A small image classifier, trained from scratch: moe top_k, 195000 training examples.
Rows from block 4, named by matrix and row number. Rows with one number belong to one attention dimension. Each number is 128 + 32 x the weight over its row's rms, rounded and kept within 0 to 255. All counts start at 0. Numbers have three digits each. After the name is the row's rms in percent of the matrix's.
# q: attention query, key and value (stacked) (model.blocks.4.attn.qkv.weight, 720x256, the q third), inputs 192-255
# k: attention query, key and value (stacked) (model.blocks.4.attn.qkv.weight, 720x256, the k third), inputs 192-255
q.134 099:118099194082149147139079107100098172084124174088168089114186138116147187143132111159132087080151139148116120132077130133132169085134144018091158136079173087136090179166151084131136171111108192
k.134 096:149179118136082146113171158107148111078138104137132112076151144111152193097144119121136146132101113126138183125156118150132124086062141132149171098110107095129145114134191110150148175134132176
q.135 099:072119114121111144172173198073091118174194087159084176146187039137063140142106188132132170160157164172098139110071132096123163157086087137171122081083134141133158190121175177139116113171118095
k.135 101:087115110146108082150147030122216111055122166086178120103129220108076110118122142152146151127060130142154098120120154183128121115121088161170108173169143092122145112085088160116158060125175123
q.136 098:142125080138145166171062103155109147099085164160149161154166098074128139169143152146143154127118111171153122162122134182222115085166105157170107113170151145115177109091145138194146152168098143
k.136 097:132104140131235132097160122124177170118100113189076124089170094127143118136124139104090143153139164120163140145112152116106105126107196122097139129142132110075125169114124146116139152080163089
q.137 096:184106173140077121101115144147125099177111108136193136119197141112137116102129147147212169122074104143104125132165191127120146147167215115121084154117159172103141127117174184080157147088066106
k.137 093:063104094129142088123149118064136105156132184104053114120155152124206156165062165136092133146111194131130112153114150201152079093108125190156125134183121121154075087155122095127113153077099115
q.138 096:094129101083105173150154043064170136180149151055101161082126172134109101147062128080155148098116163136133109133131180192153145106116099095164158060169115179159159136131111075169137090091160099
k.138 097:187157089120190099140194105154218131090161098100148165165143100115168159134087139123113169147157148105129182133139116154076120097073178153092129168122087080146075078108093123143084150172142114
q.139 097:110159143191132120070165102148134170149193094145139133063157111127086145149138082175182155152141165169108096168152144099142169135117105128134115135130130067188093112150098140159106136148074105
k.139 104:115128077125202162179078102110130167185181137105115083110125149089131135114073152107102122099148141092117145091128113122124149100144072063123091164116093071151116196137150113061117124167112117
q.140 104:100184141102175144087159091076123117148155095133148098100122161115163094181135103118093108124129207144147128132085069108083098128113072124086160096058108118061121162064120151113109114109107155
k.140 102:127103162195057152120145087118119146111126124121132106116129128124212145194114174132128125097100088105147141099188063173138100204142213218174185185112127093125223148106170086127171144160112081
q.141 089:101146125117177133095130189139160143104128167161151094144127078085120136124123138076150090086080125104110120122181169165117093097194136148135176157148091098130062111100139154133124106136118124
k.141 095:139155126110137103107162162123089105162106098147110148086173111111136071146145202164102118164107116136056108182100150164137156123157114112132098092126146167107167167206110077176102132063148140
q.142 106:152197137146119145128146097139178133080172166101108101122109132164117077227182101137139135118173099105089104087144217162182095110098147164104150099146141091126096109158159123201128110147139159
k.142 101:098164155123097107098147084137084122111135158107150140045104109119154140133050100070128105142113150085149087128111134107137150109115132031101133163109175112125169107063116086125105093066140122
q.143 098:124133103180073096131145131120060093165123106128164117163149102116084156124182143054188141107165144143158113191145128113142139152154091109154133136145169085174073054134127130120149172118163139
k.143 097:119165156064120109142153069107150124144153067171158115057110140100157116145104100181115128118117164041101172125090159134187111114103139090127084099161184180116049114126113152130168177203179144
q.144 103:101149144151091106132132160198145099125151116146118120113200141131067153095155162062110117088136107131147034135108159154185071128189117121165128129114113154120115140104143109115131197116092127
k.144 104:074140123063129115113144115133065123077129077067116175182153150145131088115086172130174051132105084098158096153125113149137044126080140177142178099206078117111125108145104131095163142193127140
q.145 103:159131191079152105119131161139115147126072099106134138137047147099099193126084132111133130109072117178088110110134110093133096109149096108101163133162148075151174106135172104151169141135091114
k.145 102:080120152134176072176217175122176116098089132129135100113107104107151063148181098155148104184096096082103114129119190187137166135109184094115133163135122149136131158081137094067103114130099054
q.146 100:118079150099079138136209137103109081135109092116069120129099172134152150127172119173073159172124127148108076152151145123090104125116149130142114049111117131122122092082154076069189128112163113
k.146 106:158130165113169124156152108148205118135107105154130166155090142113150097149087165153150146130132163123124178088123124168133152146167110068115144153137105116127154144160116125113086111108158140
q.147 099:132182149146175139112101134115161151136142114141156140120167152114094089093132074138110156147095181143086094116084146118107164119116123102083114084127145142139140131099084167151149090122051163
k.147 101:088133172066098098126165109175138083099105171166097103168161171105145122126122131073173194097112116114128140096116130203162155145062158122118108168060133099141147144116117093132106105136157095
q.148 107:132168140125164149172105178087097089107137119156095115189089137127177153116104146186143104131087085147129120124126118111128172160121160144133120098112105122128124205125199124060120096087060119
k.148 104:097176160133110140174138071093124111182155134106090127135163114199156143105152132128150137181142130197194155107115088109106148113157141135088155130106145126190112111140127141049072137136110094
q.149 098:233146081110208101071164134152151155137137115095096160178097124148097206143123130186100094149151057118141134113153124093064099110170130072115108121075112111245167155160143097124120148112083141
k.149 099:112116112145168095152140108104193179135143092113189134154122157162184110080131123127152115111114140131122124103137155075172130106094086141094127153150137124111168103153177122152126134086166127
q.150 104:149143128103185106194137108159135145134094116111152138128128142179128085120132071101069145135094124127066161169067181136132107094120094136122101195094117070109089081146171109145167087137185146
k.150 105:105100149085095222158102184168210097091090174115136101077174091133145107087083107126094167125134107118109123046105090148111092136076170081048101098129148149118174105093137121185124105118062167
q.151 107:090078138172133201144122145134087130159087146128129151126107098119191085121100143151127138127200110096125140132092146041123136146101083197123110092090128161100122144113092133116157065119133139
k.151 105:117102114133130132110123125171090119140135102108134138174082139093119136140137111145172136125137117153138137119135109197182186128157112104255167179149159067073143191142098055063099093123113169
q.152 098:170096124141131104140124127101124148083083094087147158167129088074103068103118157114169156177118160125072082133115091117109141113130119119076124086140145157085148134119072086119087091128112118
k.152 098:107102078145105079155114164164138172116163149149068140105121133166124125138153111075100125165102099087115113148085148151171061241164101176145142131134108157141146084164118168118169111093112171
q.153 102:123128127166167141155106140125181132154120127128114148111135145186069113175122101086105128147094127060189148119141194089205137142093143157124161156148140130124173118096146186172137088161112190
k.153 099:102168156141120133137134125119077189095133116080180131142102105097185136149024123153120087076149168207100102129141112141180152093167141201134096094143153107152105145205110133123110106182076155
q.154 105:120146139186122142149097177095152184110199136108070154166134182156099117044095081108181104167148095163115126130149136106071132132111145110125104088118109111046150074149155196111105141111145085
k.154 099:187105120130191121113112120152108086147154168131168176123113108100087119103134141140137126149089179138109107140080091095125175117089093119135173165176174144098076155126132077083196167145094152
q.155 099:087065121120182103096162153137119096085109152099123134111132170141166126060107097070159123133110180103110032146134166112105131207116174081157143102097104128101085131127185122120111129152149193
k.155 094:169144124157138136175118170163148144064093123115113145094179181136090112150157139119142102128082098064119133154065105147101118137096095156119112092123173139129159137141054118087141056206150120
q.156 095:039070176147143133160104184134153085130119094091100113108123165134121186173149151132117111091088066095148127201106110085118136136105105052137122061159130111101130229140100152137110183169198154
k.156 098:120152086076069144127087165106180163131123127084165176177134153128141132124108180174139163186095176209114114155122132034186148099113153128101152108125121145106147176109175110151154112138159109
q.157 100:142136120118104110129082112189167145106090128101162121155130109163123104090100109151181131191126131099148126086161104106130158157095125157171079127138113146122104111153099126077151120130129133
k.157 103:106052163138093132081096181134131183145107143174120085093175124128187064155126098137128103118130156117075177156152101159063105150168150141088171132127085126092205133090076137139130129107144182
q.158 101:159131100147098114132100110122113148128128103174111131143188190117135202108126095144160114108120121135126109149083101193138122145104151091145138119037137112120173148166112189158067168117170178
k.158 097:106088127131177122095109112099122186088165126141106106179173080158074174112105121198152103174186106117133110114145124173114153116100102139146208113096128187119167210092077137102118187090095174
q.159 108:118124141031209136169153149157109129110145192154133126145072120102115178133205178145139052148159122175117151121141140160102101131140145121163101131131128122194110163169102156183145126195086163
k.159 106:110161073160154161112132138100135175127108188083126175142179148176198101162076091100124129087187053076187121117178151197096117114136108130087098120101124166199104145151131119098184091126136112
q.160 102:135133076104122125122163158123105124142171121118183125153153105110122102094134176167116114112168153155062122068084116120176155115175168121153143144135122127099157079184160084139165136136137137
k.160 106:135121070116160123108141091144139158160180150166135069128155124160150147107122159085131164075159126109082118077127158130151113174155058099144131123107182126149156179147113093123105148193123155
q.161 096:139078120097222112106141157137148134101126106141105079150116096144100148106136197136112093109149098131116195131137152142117162177146181136139122197036117130094141096136154163162123120075108105
k.161 091:112124133134155101111066091154171130177128140048139104147169125067152092145115189108179179127168120183090104157135165160155030127097133165134114114117094111111180091109128127153073155086152084
q.162 097:119114165188206136149112149110125143073130057128159100110145078080131154127103158175128067162132167102195179177181089114093135141090124126097135112088148103149162117146081114109139112080139109
k.162 099:159115162138158156076102121141121134118159162110111096135122157087087153097117128123165070160176157169166098177142139064160087086139183114177112079174158118153145096134133148067149121102137137
q.163 094:145133168149174162098145137135163111172065130168156129114136103121101149124155161122088142129146143068152110163155108118142154059151142146079213115127117095116139186136127148128083128134122136
k.163 102:138142150161112064169126136104145137111109163220145181128092108155167117161105118135064120115098090146154133116101149094126123148150138218115113111113114086119090101147081064136111072098101148
q.164 096:118164132115104073098098125110165147136114114107134141047170063077115094149073107155152137162151153153170092086104152124070125169139104126098082133177087170174148115162096139148102125137182102
k.164 098:108163087122149099086133044147168123104093108101144102120103139103078132122096164135116075106103103158114217104162137152112157163142150093125130128124063125114154078123094135152113122103082132
q.165 101:116124088159116113143108160143084183144110120141105172126119088135110196186154082092109130076106120127091162073130131151061120115121168161170132128122127108118074128145174169144190124069165137
k.165 101:121133125162162088130084164159087137101164089136099114120133124104099088106067080140070146160116120164130138089161148175101137161111141195139129141127091147144133098124184143152118138146078152
q.166 096:108219089098168149096164103127127084105123177173183070104077150175154154095155137122154184111153144147139144122074094110136126092094151166155081155112087133054107064167143111189062143110155135
k.166 103:031114085164137137114146142116130121124135111152097116129163147107103152106130101114124127118109156107093198167145143121086118154086214144116155092155153087132131100112135116140150125135151032
q.167 101:098162151137105096155109116112127148140059195078159126074157138145137130154118111116138159124147094104168159138169161171116138177177125079120164094101137077103113176107142131164166103083132179
k.167 108:186169117124161128107160156149134140085095106185123161091112150106041164151039120122133127157175111110153153139137093142112197050121149119097084127147063150127167103083090141069143103133140085
q.168 101:075107108115136117079143135130173075155079159096123154120110099160143146154166157116128113170162118094154170077114159107130101141136095138171088173039127107080215147126192109123166126108148179
k.168 101:085099124091094105180126113135125195124154134093130091159157126101103069095109167106147077146175069105071087115125143122119102138081133088130144135192100097118080159086084167101189164145106145
q.169 101:088131126163100135162135167167128146168115192139165077156153138136148138163128196113134091098151155166086137085101141095138145119121106182139121100105140153174130122125136118101148130119104113
k.169 097:152141116121086088117159145108091159170113101108051108087107127089182146191148159200087119175085070093125069112125113121103180189173164111138125211129130111140157154106130064142164138165109133
q.170 103:062188128091128182137110153119160147103111176137154145130100127148148097082057066114176050198160138150085111166074151065150133158124055120142102135129106134112121116099105184113121132154131125
k.170 103:123163072134094099123111136124127144148106172086137198153129145057114158154135099138123093200164179113166153101128097054112075108173138157169152085102106137140140105182135121136119198170111124
q.171 099:151117124122160168163108177108154084113096091127156100124136119120205119216173149162172152123123083132131091076116144188148146097108172138103110193149147118129192134080140174184089183143139110
k.171 102:107125169103102164136104058140097131167133209065118086127142088114151176139127103182125153109136107149135110073158140127151186125103122146148158126113102141089068167119138098121097116117088127
q.172 096:103177184145088126137149141134162088129193122126182086114173168134131144195149100102057100130083163123060163133104154177099139183214176112131127124093098154094099088176100120165139095156174098
k.172 093:140123084221118143122104137150075111147052119127106160119131159081105146085097115128125109118075110153122086127100111119131132118068054161118115137052146140118147132173129149128110185174165141
q.173 107:137113129120169133094086197132129185086090097085129139085144106121149173133143159127142105147122072122121185175113126136119159143157141151101105149134084111152150141164089066119154140100115172
k.173 106:128131117122114104088167190133155105152130149167139138149102132113103104093118161110159129180177162169119073136167147105092098160099162109084121182076108112051127185156142083124120075099174125
q.174 102:117145138131166090156134134106132175153116118116133166143209196181084152160078065067157160054102133161146145094102114150163127159129174136109132106093135138151128147143154105111127173077209153
k.174 098:112132123159096129146135133144125133164182127111131183072114128129126141078149082168147098107020050146119105113099090185176149170100127085166161134144121144154156132098079140097098121162158160
q.175 106:151091119148067142177096094126092115081087131105103115097131117082141149097122140079096148167154144216129114166085169071129083067149111175108183150109112129133060150175124097155097093151165094
k.175 113:139065144178157100132085143158159122111124179139106177126084116141147084089146060126091162110141078143131147117158113130115133110163123144120093136135133184170128073099121075112136087124123128
q.176 101:171137152070129053120120111071100164176165129171173090154137041168122164124188146130105100140124142136116092088134168153125181161102139140100145116118062110107162082129111126116106142112130143
k.176 105:125099156099081119138076048089122078197088066184117166110116114121148116134104056101149154128106104142123137144164217155091079099179180144155119099132092060120137109120114139114128141138126128
q.177 104:130146136167106143088152116189131090104111071129105162093169206152159178097145145152128106097135103140111161163073140129047151087098198178136081081121150142122214132121105107169132098128052136
k.177 105:138135163163126150134133188177126161146124109166125109123172111116102143120105129134153133144098184183127097150155072101121136129123113194154161126115018126132092129177137119184118088076151139
q.178 092:103127175128122167105173098109119087124165144076146147074115076137073137100111160064064125150114088150136182097097106092126139133125134151092113108108103151150052116088154115117134139188135111
k.178 098:098163124132108114087098134225144126118165112169176172218147121056152060113127129128142075109142119126120097105082193131101148138147078151121145099101105141126115095102177156125080137136172080
q.179 098:119115093173082138110146150115104157158151105156109158115137108157126111123125124139104147179136186154064145161135132142140088128173069090148147178198083118120173112110096119132113125123127100
k.179 096:120065105082154178154131162153109140171122124114199135161140149110060108095111120123123088128133115113156132145162137129158147120132083149178181151081141175096181078136105146121171133178136095
q.180 106:144142142164143130129137105125144149177167164168072065136125168134175115112154125151110125147110159155121083131060123117147174120102061176110129079125107161075115169135144132102124096183124083
k.180 113:149069155179127157147053141116130084086160108149167126090066167120157115123152133156120169058102136157061122108171162171168147129050113100143096129139128153174085137103135123089134136118142187